Weights of a small self-supervised image encoder: adamw at rate 0.00085.
Rows from block 7 of a small self-supervised image encoder, named by matrix and row number. Rows with one number belong to one neuron. Each number is 200 + 20 x the weight over its row's rms, rounded and kept within 0 to 999. All counts start at 0.
Before each neuron's rows are labels from the 100 images, of 14976, where the neuron reaches its highest value: "strongest on" is what is common among them. Only what is clearly more common there than usual is listed. The data: cartoon faces.
# fc1: MLP up (model.blocks.7.mlp.fc1.weight, 1536x256), inputs 128-255
# fc2: MLP down (model.blocks.7.mlp.fc2.weight, 256x1536, transposed), outputs 128-255

strongest on: beard; blue hair; purple hair
fc1.467,210,215,197,178,195,182,209,191,196,200,181,216,205,209,228,222,190,233,209,180,186,202,205,193,163,185,190,197,192,163,214,265,210,190,176,205,158,195,168,210,177,198,184,178,205,189,213,209,189,188,193,233,154,198,241,205,168,180,219,160,199,200,147,199,166,211,185,244,215,180,226,161,225,194,202,205,237,183,194,227,213,199,246,172,160,198,188,209,179,214,201,193,146,191,227,176,173,235,193,193,194,160,215,186,212,218,244,191,215,186,190,230,182,220,204,184,184,211,212,203,217,190,183,188,195,221,199,199
fc2.467,235,222,203,238,199,172,196,152,190,268,196,196,189,201,204,233,176,176,169,178,193,185,217,185,204,224,233,228,237,200,213,228,211,189,204,180,187,197,204,211,189,210,229,168,177,225,201,209,208,224,177,234,221,236,190,208,225,199,188,212,174,197,183,199,189,217,210,213,217,175,221,211,215,226,140,194,224,190,201,221,195,207,225,196,236,196,212,187,196,209,207,257,216,188,192,187,219,216,221,194,226,177,170,204,219,230,191,189,170,249,206,238,178,182,186,211,186,202,163,197,201,174,207,188,199,221,212,193

strongest on: glasses
fc1.499,205,171,212,180,187,217,171,151,218,191,192,197,218,167,201,190,211,221,207,231,187,178,243,210,194,193,179,192,178,199,199,238,205,240,207,211,215,195,223,193,207,221,198,224,209,163,182,166,196,218,196,196,221,175,220,205,145,218,198,216,163,225,200,199,183,215,174,210,162,199,164,218,198,179,189,212,212,219,209,153,193,195,225,223,194,215,187,214,217,211,216,212,176,186,203,196,208,206,223,210,216,191,197,203,184,224,200,175,203,210,182,201,211,190,192,224,203,202,239,203,231,237,171,188,219,230,204,186
fc2.499,195,234,218,222,189,207,193,227,192,217,193,215,228,214,207,219,234,171,224,229,197,198,215,180,191,188,196,217,191,171,227,146,203,216,195,227,207,228,181,190,207,229,192,161,176,197,193,206,192,170,193,173,215,176,231,210,191,235,213,243,218,188,215,229,170,209,180,209,175,218,168,242,206,201,215,189,190,174,233,189,192,201,223,240,222,185,197,221,197,210,204,182,203,175,183,209,204,167,227,173,180,204,190,233,182,185,208,176,199,200,201,221,226,197,200,219,223,206,163,208,191,197,215,210,220,184,206,197

strongest on: cap; white hair; pointed hat
fc1.603,184,195,235,203,181,211,219,185,210,203,202,193,246,211,223,238,210,187,205,213,159,176,195,194,203,190,214,199,192,223,196,189,196,213,196,218,203,209,210,185,230,243,205,206,211,172,199,204,227,247,223,197,185,156,211,189,211,216,221,171,167,227,222,187,164,223,197,188,180,217,187,181,186,216,205,212,216,205,193,197,193,208,200,188,212,175,195,185,178,221,184,194,170,198,221,189,225,206,236,187,252,183,203,181,203,205,257,228,229,204,226,240,200,178,219,205,189,187,202,232,200,201,209,194,219,205,207,205
fc2.603,230,196,185,189,218,204,199,200,198,213,196,221,205,202,169,233,242,184,156,195,198,210,186,241,187,201,175,212,144,185,186,221,175,169,193,222,209,187,194,141,211,155,200,194,207,204,196,204,218,226,188,187,172,224,199,213,212,187,226,192,180,209,197,204,200,220,216,199,211,178,190,210,188,196,197,218,203,207,176,202,178,210,139,181,217,195,199,216,206,205,187,200,227,227,182,221,180,169,212,209,183,200,211,162,217,210,200,213,214,203,140,204,180,232,198,186,191,239,208,189,215,189,179,207,178,152,176,199

strongest on: cap; top hat
fc1.173,204,223,230,209,215,186,141,188,245,186,177,208,209,233,218,202,225,206,214,199,184,231,187,212,218,174,186,217,194,214,193,225,222,172,179,234,195,162,221,184,209,196,203,174,218,193,193,222,196,213,199,217,215,201,194,206,192,198,185,211,178,191,176,221,191,208,189,212,165,215,188,238,223,208,203,200,195,216,207,192,171,224,188,144,210,213,216,186,202,194,211,209,177,197,212,164,183,222,201,246,206,210,145,169,186,239,216,193,198,196,219,202,150,224,206,167,185,197,210,188,189,188,194,187,213,192,175,212
fc2.173,219,193,183,208,211,207,200,159,204,210,207,176,169,158,184,201,196,141,211,163,213,191,162,160,210,212,189,236,173,188,180,185,199,211,217,172,208,234,177,192,172,187,200,216,213,154,175,197,171,197,186,208,214,154,185,220,166,201,201,204,182,188,223,196,230,216,216,217,154,196,192,189,247,164,187,219,180,154,200,208,190,194,212,205,207,200,189,141,238,189,201,207,196,166,208,215,209,212,232,202,205,192,194,183,198,201,226,185,192,194,216,226,239,177,180,185,193,215,185,197,188,206,209,163,180,206,221,205

strongest on: cap; sleepy
fc1.483,221,200,176,246,214,208,227,204,196,207,183,229,196,228,206,207,201,200,169,228,188,202,184,198,189,204,191,211,223,237,180,203,232,221,187,207,204,215,194,222,202,213,182,175,228,190,208,180,147,200,181,212,240,201,189,183,243,203,200,202,200,175,207,213,220,205,199,214,226,199,217,160,194,227,200,235,178,202,203,206,203,206,231,204,189,191,211,168,237,188,188,222,210,210,233,167,169,217,209,157,213,212,181,181,186,211,211,214,195,225,208,206,209,196,202,200,192,216,213,195,197,212,226,267,164,204,200,223
fc2.483,208,199,227,228,225,172,217,180,210,217,167,196,207,199,164,208,208,186,207,208,184,185,193,219,203,208,227,182,208,199,194,184,188,189,236,208,212,232,198,201,202,176,218,190,166,225,212,218,241,220,189,185,182,157,210,233,162,251,191,204,214,202,197,220,190,175,225,173,207,201,211,191,222,227,199,179,202,219,181,205,216,193,188,211,211,241,201,186,153,224,153,213,226,205,195,196,170,199,214,211,222,210,196,194,192,167,205,147,182,191,193,206,178,210,182,183,219,188,208,206,208,193,174,183,200,199,190,189

strongest on: beard; yellow hair; long hair; expression: surprised
fc1.298,201,174,220,241,182,232,218,205,212,192,187,185,197,168,215,188,195,214,156,222,190,196,170,231,195,211,222,213,219,182,233,209,202,212,229,177,199,198,208,187,209,195,202,195,204,215,211,183,206,173,201,181,213,228,176,205,201,195,188,222,225,201,198,218,248,164,210,189,224,196,208,194,198,221,215,258,203,206,201,193,205,189,241,217,172,192,207,222,217,164,204,187,213,154,203,133,202,214,230,169,203,178,217,196,159,203,187,181,198,200,204,207,186,195,186,240,209,199,220,197,177,196,210,219,227,216,196,211
fc2.298,165,176,196,193,223,237,202,208,199,167,195,177,226,183,218,185,199,210,209,201,210,163,191,206,186,231,201,213,182,180,169,182,209,194,204,186,207,178,195,194,206,165,221,201,199,192,197,186,167,182,200,194,232,213,187,205,206,187,211,174,185,206,206,187,228,198,241,217,223,186,175,192,213,164,247,177,208,198,203,200,210,227,173,210,208,209,153,192,184,217,210,196,188,208,162,182,197,220,224,249,191,221,190,230,220,172,218,216,162,173,194,180,196,226,227,194,221,199,199,215,201,225,205,211,200,210,201,237

strongest on: surprised; white hair; cap
fc1.333,167,228,213,199,198,221,223,199,209,191,195,213,139,206,207,229,146,189,201,189,203,226,201,194,218,214,158,211,188,210,173,201,236,173,247,220,221,173,215,205,215,213,230,189,219,176,195,213,191,216,208,202,192,205,187,227,141,210,223,207,214,158,175,199,208,213,197,199,205,199,203,208,180,189,220,200,204,208,208,217,215,212,211,215,243,195,175,186,223,179,183,208,214,168,222,173,176,229,231,194,241,242,200,197,193,266,183,201,193,202,200,193,187,225,222,199,200,243,224,199,225,202,202,193,194,245,172,208
fc2.333,208,187,213,217,203,193,219,211,192,201,198,167,209,181,213,226,213,225,202,205,224,211,232,206,151,202,199,211,214,200,206,205,243,212,185,195,226,178,213,183,211,239,188,191,197,204,226,187,210,166,206,178,179,204,204,194,178,204,221,203,204,227,191,204,228,164,180,210,205,203,209,194,208,210,174,214,185,205,226,213,196,152,200,194,199,218,228,199,195,222,205,209,194,211,183,231,223,188,228,191,211,213,236,170,171,196,244,211,161,185,217,233,183,217,241,188,187,196,167,148,188,218,222,173,190,209,226,191

strongest on: beard; long hair; white hair
fc1.761,208,198,181,197,218,185,207,204,224,197,189,204,206,172,216,188,205,203,138,189,190,169,199,215,193,184,176,207,191,198,192,199,205,196,235,184,216,185,205,187,175,207,196,208,225,200,205,198,218,173,218,242,210,208,189,186,193,201,214,232,204,171,213,185,175,217,225,198,220,203,184,206,192,175,218,211,208,158,206,177,217,224,211,212,177,189,169,200,199,191,206,186,214,192,197,200,199,221,199,189,208,233,180,174,239,178,211,158,189,171,222,200,177,217,211,236,176,224,211,210,184,188,196,196,188,209,188,170
fc2.761,171,204,176,242,176,198,199,208,205,192,234,184,189,194,212,194,186,183,179,222,206,222,244,212,167,172,182,202,228,229,194,180,179,224,160,188,205,222,215,227,166,199,191,208,205,187,170,179,220,206,196,177,245,194,194,197,211,186,201,198,214,203,191,167,192,215,216,201,243,205,214,161,182,212,228,204,203,206,199,191,189,211,194,184,161,198,172,181,180,216,191,188,175,188,190,170,215,184,202,193,218,209,178,198,200,209,214,174,234,200,226,207,207,203,218,181,211,188,234,218,202,194,183,186,213,190,217,184

strongest on: surprised; glasses
fc1.429,215,201,196,204,240,185,171,223,193,211,182,198,199,196,212,226,185,202,183,217,204,213,202,191,214,217,202,207,215,211,224,220,235,183,191,204,169,134,207,207,177,204,194,180,193,171,207,182,211,230,214,186,220,205,172,194,204,247,197,210,232,175,213,209,240,208,197,186,192,222,170,198,189,209,204,213,156,208,168,168,197,223,207,195,187,201,204,202,213,180,209,169,169,203,208,180,217,235,190,215,196,213,201,200,220,219,221,193,187,206,191,228,213,231,171,200,192,165,197,213,208,247,185,231,224,200,174,202
fc2.429,201,182,216,211,187,166,188,212,203,216,206,229,198,198,199,166,204,204,176,195,193,208,205,229,208,196,182,204,190,185,180,228,173,223,216,189,197,204,209,160,183,192,179,230,212,208,173,201,227,191,247,221,173,199,202,185,218,193,190,204,186,246,193,198,222,171,188,185,180,209,196,192,248,184,232,194,241,222,169,219,181,194,165,230,239,204,211,191,175,224,193,209,211,213,198,170,199,171,203,181,209,164,191,203,218,202,202,187,196,223,195,205,222,178,201,215,220,202,201,221,206,219,181,171,199,231,200,195

strongest on: green face
fc1.677,180,224,196,183,223,225,198,226,218,173,167,233,235,209,200,192,219,205,219,195,181,206,207,172,239,172,197,218,197,204,202,193,193,218,219,196,212,184,221,236,254,184,206,206,211,206,213,200,200,209,236,191,176,206,203,216,183,218,133,197,198,175,210,208,244,207,201,206,180,183,203,233,209,184,198,203,237,181,192,201,202,181,217,192,196,201,215,199,159,155,220,221,204,201,206,171,211,218,177,188,211,171,212,214,197,212,227,185,209,177,184,195,180,193,181,208,209,216,217,192,196,182,149,183,184,242,179,235
fc2.677,222,198,228,210,196,204,199,191,202,178,191,206,191,230,194,204,200,167,208,237,188,239,231,140,240,227,224,186,203,209,227,187,216,172,182,232,251,215,215,181,224,207,191,159,194,225,207,220,170,203,198,204,192,207,209,203,167,241,201,225,204,206,183,238,165,191,200,190,185,189,200,196,191,222,174,202,195,167,204,195,214,203,182,192,202,194,219,178,197,200,198,199,207,215,198,240,178,185,229,172,197,182,182,184,223,222,208,182,196,185,203,237,187,196,220,191,269,200,210,193,194,181,186,230,183,206,184,196

strongest on: beard
fc1.299,202,215,191,163,182,203,211,203,216,219,208,205,230,176,188,205,190,185,167,206,195,219,223,196,185,200,167,216,197,187,172,222,185,234,207,229,193,208,206,198,219,208,217,175,193,228,202,188,195,206,222,196,206,191,201,215,223,202,196,193,231,188,214,220,205,211,153,192,189,230,168,226,226,209,173,222,206,186,195,196,158,200,183,193,205,191,213,227,178,207,237,184,193,215,187,209,222,186,163,225,204,204,220,191,157,201,191,258,176,224,223,215,221,203,149,224,197,214,199,223,194,211,204,188,188,193,158,197
fc2.299,191,219,200,231,224,199,222,172,183,162,207,192,183,214,195,156,195,173,178,240,206,192,179,190,189,206,170,209,199,199,211,165,241,212,205,199,176,212,186,197,209,173,195,168,201,199,186,171,180,188,200,191,228,169,187,210,142,215,209,216,208,186,206,188,200,226,203,237,201,221,202,181,222,160,203,209,186,194,209,227,222,194,210,209,191,199,253,175,176,229,149,189,192,210,215,218,179,211,217,204,192,199,175,216,210,216,196,159,229,183,213,233,225,191,182,199,238,198,197,197,205,195,202,197,197,190,180,169

strongest on: cap
fc1.268,209,236,233,203,164,223,169,150,194,233,194,206,182,190,187,189,206,184,157,196,204,221,233,200,199,200,199,198,208,204,193,196,185,201,214,222,184,206,217,210,243,193,198,232,203,209,214,164,196,199,205,223,196,215,199,202,239,205,193,178,186,182,176,211,206,246,204,172,194,172,184,207,216,193,193,178,182,192,166,201,159,181,227,219,211,246,210,211,251,210,220,212,182,163,173,182,212,225,199,228,243,223,213,186,178,193,214,224,181,207,200,218,147,208,189,203,203,206,209,224,197,198,209,184,171,226,243,188
fc2.268,176,229,172,179,195,204,195,188,184,194,219,201,221,196,200,161,204,215,189,185,210,220,194,191,211,175,179,219,185,216,192,174,186,192,194,229,237,168,186,182,186,163,207,166,205,182,220,200,192,169,184,196,186,188,224,196,209,231,203,204,191,203,179,218,234,213,207,200,167,175,200,225,236,211,200,201,190,170,200,204,227,190,208,210,204,188,195,214,169,166,201,259,225,184,200,184,216,202,214,206,209,205,207,224,214,206,197,178,199,219,184,200,197,207,225,189,178,210,199,194,200,187,193,195,234,178,231,188

strongest on: sunglasses
fc1.433,214,207,220,171,197,230,210,194,191,205,214,198,197,205,239,184,221,184,195,199,177,214,194,183,172,213,209,201,185,205,192,209,162,212,170,184,208,180,203,212,198,224,203,188,219,158,222,218,202,213,206,207,179,199,192,198,203,197,182,199,207,195,210,233,196,220,183,199,210,226,200,203,216,209,205,175,185,209,220,191,236,156,163,203,198,188,217,174,177,207,169,184,163,209,210,204,212,168,213,226,239,227,149,154,165,196,206,193,200,191,185,195,221,202,223,209,163,191,208,165,194,193,215,194,204,157,193,180
fc2.433,237,183,156,209,209,195,181,210,174,218,211,190,186,227,209,262,201,209,199,185,224,206,194,166,181,227,215,194,217,235,215,197,196,238,192,182,182,217,225,207,214,186,205,183,205,214,180,196,200,149,200,223,227,209,199,193,223,216,198,181,204,188,199,184,203,205,168,192,192,212,200,202,185,177,223,196,200,192,176,219,152,212,231,229,216,193,196,193,201,246,239,217,206,163,192,212,191,174,211,180,200,199,170,173,223,223,197,206,220,177,208,203,195,189,197,200,246,198,208,191,207,189,178,189,199,204,204,181

strongest on: glasses; black hair
fc1.282,201,226,195,238,186,246,189,208,200,177,222,204,178,201,188,195,228,179,169,187,191,209,211,212,171,205,160,208,213,193,194,188,227,233,192,189,187,195,150,190,204,211,191,184,198,207,210,222,217,209,198,245,169,213,197,223,235,203,191,199,236,140,166,203,216,217,207,196,213,229,195,218,213,191,196,242,201,190,217,215,213,193,206,196,173,166,224,224,193,183,163,186,191,173,261,198,191,214,235,214,213,200,190,190,206,161,193,187,199,236,181,231,223,197,217,184,202,194,215,215,218,174,191,221,202,213,180,206
fc2.282,197,197,194,147,207,201,249,198,149,205,180,198,219,194,208,209,187,172,241,193,206,171,186,194,203,217,193,195,190,196,182,213,222,203,202,216,210,214,213,213,224,165,216,203,169,191,207,204,201,224,166,169,205,194,168,198,186,202,212,211,196,188,208,192,198,194,227,203,255,209,175,190,187,193,193,182,190,195,170,235,228,213,210,220,202,182,217,212,188,196,218,185,182,178,207,172,214,190,191,147,208,189,190,176,186,208,200,173,186,220,174,167,206,202,188,224,202,213,163,203,217,226,198,154,194,198,185,206

strongest on: surprised; white hair
fc1.477,213,205,207,204,179,208,225,224,177,198,157,197,239,197,187,202,186,212,200,192,201,155,215,212,205,207,242,201,219,229,190,202,200,230,205,207,199,209,233,215,219,225,181,193,199,197,208,222,167,234,239,185,213,198,185,192,190,166,179,186,231,202,187,189,188,213,214,190,192,211,219,239,236,189,188,211,198,200,174,225,203,251,209,210,202,206,199,177,226,194,169,207,226,193,202,190,170,175,196,219,239,192,236,192,204,168,208,187,204,165,198,249,199,209,201,234,176,236,204,217,190,214,207,192,201,224,173,189
fc2.477,187,233,217,197,194,215,200,203,186,207,214,217,205,194,179,224,238,168,210,171,199,185,208,234,211,189,212,201,228,197,199,236,189,189,205,190,210,207,192,198,190,217,202,194,197,201,181,159,219,216,234,197,190,205,226,200,197,212,174,211,238,190,189,220,239,169,170,209,241,211,179,239,195,184,233,185,173,196,216,202,193,180,188,203,211,206,192,204,207,193,235,217,173,196,220,199,179,149,188,239,185,185,192,200,166,244,213,186,182,179,218,159,200,184,225,186,144,200,239,215,205,208,210,197,219,191,213,208

strongest on: beard; hair: long hair; purple hair; blue hair
fc1.724,195,213,222,162,197,200,192,212,214,227,175,215,212,187,206,215,221,197,178,200,208,191,198,177,189,200,205,245,229,142,218,249,199,203,184,196,197,213,171,224,188,226,191,187,190,196,238,174,186,188,228,214,199,222,205,213,228,234,187,191,214,230,192,213,191,208,183,170,220,179,229,185,207,207,180,181,199,205,195,205,219,238,195,181,208,187,232,185,197,202,194,197,177,155,201,199,195,230,156,205,221,195,197,166,198,180,178,167,162,200,218,202,179,199,200,203,180,200,213,206,180,197,186,205,200,196,200,202
fc2.724,207,195,211,173,222,164,199,191,190,222,176,207,195,193,236,202,197,238,183,214,215,165,184,220,232,214,211,248,203,221,223,213,181,201,200,207,201,236,218,184,242,219,195,211,169,236,166,199,191,217,195,185,151,202,199,249,175,217,183,198,192,160,214,188,207,199,200,201,151,199,202,209,204,182,225,187,182,185,227,182,185,208,212,199,228,202,215,207,199,180,201,216,194,186,203,182,190,174,206,216,208,192,215,206,242,234,170,159,227,203,244,204,181,173,200,209,203,206,194,209,216,168,220,178,189,198,185,212

strongest on: looking left
fc1.210,207,187,219,182,211,222,170,196,231,193,188,211,218,191,199,227,223,237,221,219,209,191,201,181,238,201,189,210,192,212,211,224,204,224,188,205,197,189,194,222,249,209,202,227,236,183,186,214,197,222,201,191,185,196,245,194,196,212,171,199,213,229,204,228,207,190,169,188,207,171,208,249,212,224,209,193,207,180,171,229,198,221,211,183,227,216,222,224,195,205,205,195,160,192,206,164,166,199,207,201,221,180,207,225,184,227,189,205,239,205,218,169,139,208,198,175,192,205,223,212,204,210,191,196,252,198,199,189
fc2.210,193,202,205,198,197,189,187,161,207,182,199,202,191,214,209,195,201,205,227,198,257,224,158,158,204,193,216,183,221,191,187,195,221,199,180,141,215,200,233,176,223,202,185,189,189,204,174,220,171,212,205,170,167,191,191,166,231,195,214,195,205,188,250,206,191,225,212,202,226,149,205,219,201,210,207,187,211,218,171,196,219,215,173,181,182,206,218,210,196,217,201,200,196,221,207,204,197,190,197,204,210,216,224,192,224,227,213,190,202,179,198,177,228,215,205,199,207,181,198,191,199,213,194,250,192,177,199,202

strongest on: sunglasses; black hair
fc1.564,223,228,201,199,212,190,216,199,192,229,215,220,196,184,180,213,208,211,198,215,217,209,184,159,195,190,187,211,218,186,193,227,192,213,186,216,197,200,186,255,225,189,194,180,189,189,205,188,203,199,206,225,194,177,199,162,236,221,197,187,228,230,151,215,195,207,242,241,188,197,180,181,223,183,200,215,199,204,201,215,184,228,185,188,182,226,222,216,209,207,184,209,157,189,189,210,172,194,213,181,192,189,220,169,217,189,198,233,203,191,175,216,205,198,168,189,196,216,198,213,175,196,228,147,182,241,210,170
fc2.564,196,167,172,204,201,204,191,219,212,222,193,196,213,211,187,223,176,218,199,191,201,199,189,214,218,199,205,189,223,208,210,190,252,200,200,196,183,198,175,195,222,247,208,196,179,198,197,193,222,184,197,203,170,212,225,221,187,157,207,243,196,174,174,192,168,194,207,176,221,175,233,203,174,212,194,202,193,208,176,201,215,172,205,235,167,194,220,184,208,201,186,197,206,212,194,180,195,197,200,213,224,242,207,206,156,175,207,234,200,217,230,208,224,202,205,220,187,156,191,201,215,233,193,222,204,206,211,173

strongest on: looking left
fc1.611,234,183,210,210,168,197,190,209,265,195,229,208,164,170,214,200,201,194,230,214,214,187,182,204,174,222,258,202,227,201,182,198,197,230,185,196,229,228,197,221,192,180,210,215,194,220,236,174,185,230,197,214,215,166,218,162,209,219,137,219,224,191,200,177,216,192,209,214,237,190,231,245,180,197,190,204,253,152,230,226,208,201,237,190,195,194,192,184,213,201,171,199,179,189,195,180,167,212,214,213,234,226,196,202,194,180,207,209,205,208,228,187,193,197,200,211,207,202,228,178,228,215,250,189,207,208,164,196
fc2.611,194,172,206,180,195,239,206,197,191,212,210,203,201,194,173,172,213,221,182,233,244,206,204,186,236,200,188,182,181,255,196,247,193,170,245,155,207,170,201,211,189,199,179,226,203,177,199,200,185,199,168,203,181,195,206,204,219,201,216,209,218,204,235,198,236,182,213,193,196,215,211,214,187,189,208,195,202,230,171,197,179,159,225,192,225,243,229,216,192,232,202,205,186,209,173,228,249,183,205,219,207,202,172,197,178,203,212,221,204,185,188,215,203,209,225,207,188,243,209,184,210,169,201,219,206,196,181,173

strongest on: cap
fc1.645,217,164,204,210,196,190,207,182,188,186,199,189,216,214,222,181,189,205,195,222,183,207,206,211,189,195,168,220,195,200,181,182,162,193,212,234,174,175,178,200,211,227,189,206,205,164,187,198,231,239,202,220,166,224,213,196,222,181,195,149,234,217,186,210,197,250,191,162,191,185,190,223,178,188,201,189,188,204,234,198,196,190,192,200,188,192,210,255,183,207,229,199,163,180,200,203,217,178,187,158,200,194,212,180,212,186,219,199,225,186,197,201,207,205,200,195,189,185,219,222,197,197,188,212,206,193,226,202
fc2.645,215,189,185,188,192,203,194,225,194,213,180,183,195,176,184,191,184,194,220,220,172,194,192,227,213,166,175,213,211,207,209,214,163,180,217,211,188,200,265,199,173,172,208,218,202,236,164,233,193,194,190,188,223,216,215,220,187,199,197,188,195,208,197,206,192,235,196,205,202,201,213,238,216,233,206,237,216,210,226,190,208,209,229,199,227,138,192,154,223,198,204,252,243,189,220,193,198,192,192,192,188,207,211,202,206,258,204,205,201,233,189,252,178,189,209,203,159,165,164,212,209,191,230,198,195,177,182,215

strongest on: looking left; beard; white hair; surprised
fc1.263,229,217,226,201,183,183,224,182,206,187,204,177,202,209,220,216,238,203,198,200,193,189,204,252,185,192,194,197,194,214,213,232,203,204,228,177,226,238,216,184,219,185,214,163,193,183,195,190,183,254,271,198,205,200,172,185,210,193,200,208,193,186,171,200,215,197,194,202,214,196,194,198,176,157,198,225,188,212,202,204,206,232,199,183,197,183,207,176,226,189,176,199,205,166,249,187,227,216,188,207,202,197,182,187,176,209,245,213,192,178,197,207,200,188,206,180,188,192,167,217,229,156,197,198,223,205,196,211
fc2.263,237,182,174,162,167,198,211,200,233,198,193,261,213,206,204,221,225,217,186,221,202,205,205,244,224,197,197,204,196,210,205,210,213,195,182,179,227,190,241,184,203,173,190,230,203,193,191,215,200,201,210,184,170,172,199,231,204,166,207,214,207,210,191,225,190,180,200,173,166,162,204,196,193,174,201,154,186,200,149,193,191,187,200,174,213,218,202,176,188,178,212,178,183,216,159,187,206,226,195,191,215,188,209,198,228,210,275,199,203,221,217,181,204,227,171,164,186,189,221,169,213,214,206,184,190,197,196,208

strongest on: sunglasses
fc1.94,214,200,207,232,230,173,214,240,195,209,187,215,209,168,226,204,182,228,204,234,178,213,232,230,188,198,185,211,180,178,203,204,215,200,182,204,194,216,203,200,228,219,181,222,218,197,217,195,208,222,225,222,218,176,211,214,188,204,191,196,190,231,191,203,201,184,187,235,176,204,179,199,236,194,190,184,216,171,194,240,207,198,189,212,208,219,235,182,190,205,179,183,186,214,183,180,237,160,222,219,180,171,226,199,198,191,213,214,213,188,199,188,194,222,206,188,155,218,215,209,220,206,212,215,199,241,233,203
fc2.94,212,215,187,181,223,215,205,222,167,213,206,219,169,198,199,202,233,180,208,211,206,193,245,212,213,174,211,164,203,144,223,244,190,220,213,183,223,212,217,199,191,207,174,178,201,178,182,208,197,202,201,201,199,157,226,203,161,240,213,203,195,194,188,220,177,235,195,205,213,212,217,211,202,160,180,179,219,148,193,215,240,170,164,215,214,212,200,187,194,203,186,233,187,209,205,153,197,219,229,190,219,215,215,198,168,216,208,202,187,191,198,208,208,187,196,176,209,211,199,196,209,174,174,178,209,186,181,196

strongest on: beard; white hair; long hair
fc1.507,235,196,202,208,209,213,205,208,185,192,192,189,214,198,223,183,192,212,177,201,170,203,169,182,195,155,186,167,207,182,206,170,218,195,198,238,221,205,162,170,217,197,183,211,216,195,201,195,223,183,201,213,192,202,191,208,240,198,180,189,188,210,194,230,181,194,219,180,203,206,181,180,215,190,211,211,209,225,197,183,200,206,230,212,183,187,207,207,198,214,210,198,234,186,185,187,212,185,269,191,190,198,196,151,221,184,187,205,188,135,206,185,209,187,179,190,192,217,209,199,204,200,199,208,181,196,211,192
fc2.507,168,224,205,205,193,202,223,203,204,231,176,205,209,157,218,161,217,173,219,194,181,156,193,235,196,211,190,212,204,223,214,192,175,198,206,184,196,158,212,210,151,162,205,195,188,250,218,197,178,159,197,230,210,164,188,208,203,186,186,207,172,178,157,182,196,220,170,214,215,195,201,193,210,200,170,207,204,230,221,232,188,206,194,168,205,224,219,191,210,167,190,196,186,194,164,212,179,190,226,229,194,222,244,226,157,213,171,179,198,186,223,197,194,207,237,214,192,192,221,224,217,221,196,195,234,212,208,206

strongest on: cap; crown; blue hair
fc1.728,227,209,196,215,225,182,184,189,177,236,183,175,208,214,218,198,202,193,173,176,194,194,189,205,190,196,205,174,234,220,189,144,191,204,184,208,180,198,226,190,230,196,208,201,208,152,218,192,207,229,222,231,224,137,203,229,240,222,171,194,208,232,181,197,190,187,166,232,195,178,185,193,200,209,193,191,211,201,167,218,175,199,225,214,220,170,200,195,229,205,205,180,190,162,193,172,206,213,199,213,242,210,208,222,207,167,197,189,176,186,202,199,207,187,221,201,188,218,231,222,195,195,211,199,206,182,219,190
fc2.728,207,205,179,214,206,163,189,206,221,213,220,214,179,201,198,180,174,185,174,191,168,231,176,208,207,163,233,169,175,178,210,165,188,177,226,172,179,184,182,158,192,188,228,209,225,198,212,181,192,168,203,183,204,215,184,197,179,181,193,210,185,223,194,217,198,233,186,200,216,182,207,194,178,177,209,223,179,203,203,216,220,174,225,188,188,209,183,233,189,178,186,223,172,162,204,195,181,192,214,223,229,199,215,171,184,215,181,182,204,219,147,213,185,197,205,224,215,178,228,198,183,202,175,174,184,215,199,211

strongest on: cap; green face
fc1.184,203,211,180,263,203,242,193,230,221,204,172,212,193,174,194,192,235,184,185,214,197,234,183,176,181,178,164,201,235,191,204,179,216,200,181,227,226,169,215,199,187,202,185,242,227,215,188,237,198,219,193,213,214,180,194,218,199,215,192,211,192,159,203,158,187,190,243,197,179,213,187,228,195,201,229,217,185,195,247,157,169,199,214,190,216,219,161,189,232,205,183,153,200,237,165,230,203,190,208,178,218,209,204,190,191,197,199,215,201,196,211,221,225,212,186,185,193,229,252,180,187,188,175,208,199,200,191,207
fc2.184,222,238,227,207,211,184,206,191,190,219,198,168,211,170,215,176,196,181,226,235,185,208,224,247,222,166,203,242,175,212,169,205,204,216,189,176,187,229,215,231,191,159,236,210,216,183,201,207,218,214,212,176,171,208,208,222,195,199,205,212,210,219,188,247,195,177,182,195,203,262,213,242,235,260,201,196,188,177,197,189,168,186,196,202,192,200,209,216,195,194,204,207,199,206,191,189,197,156,200,230,218,170,190,193,187,246,203,202,235,191,201,216,179,232,207,234,210,181,201,168,191,163,218,198,221,220,195,192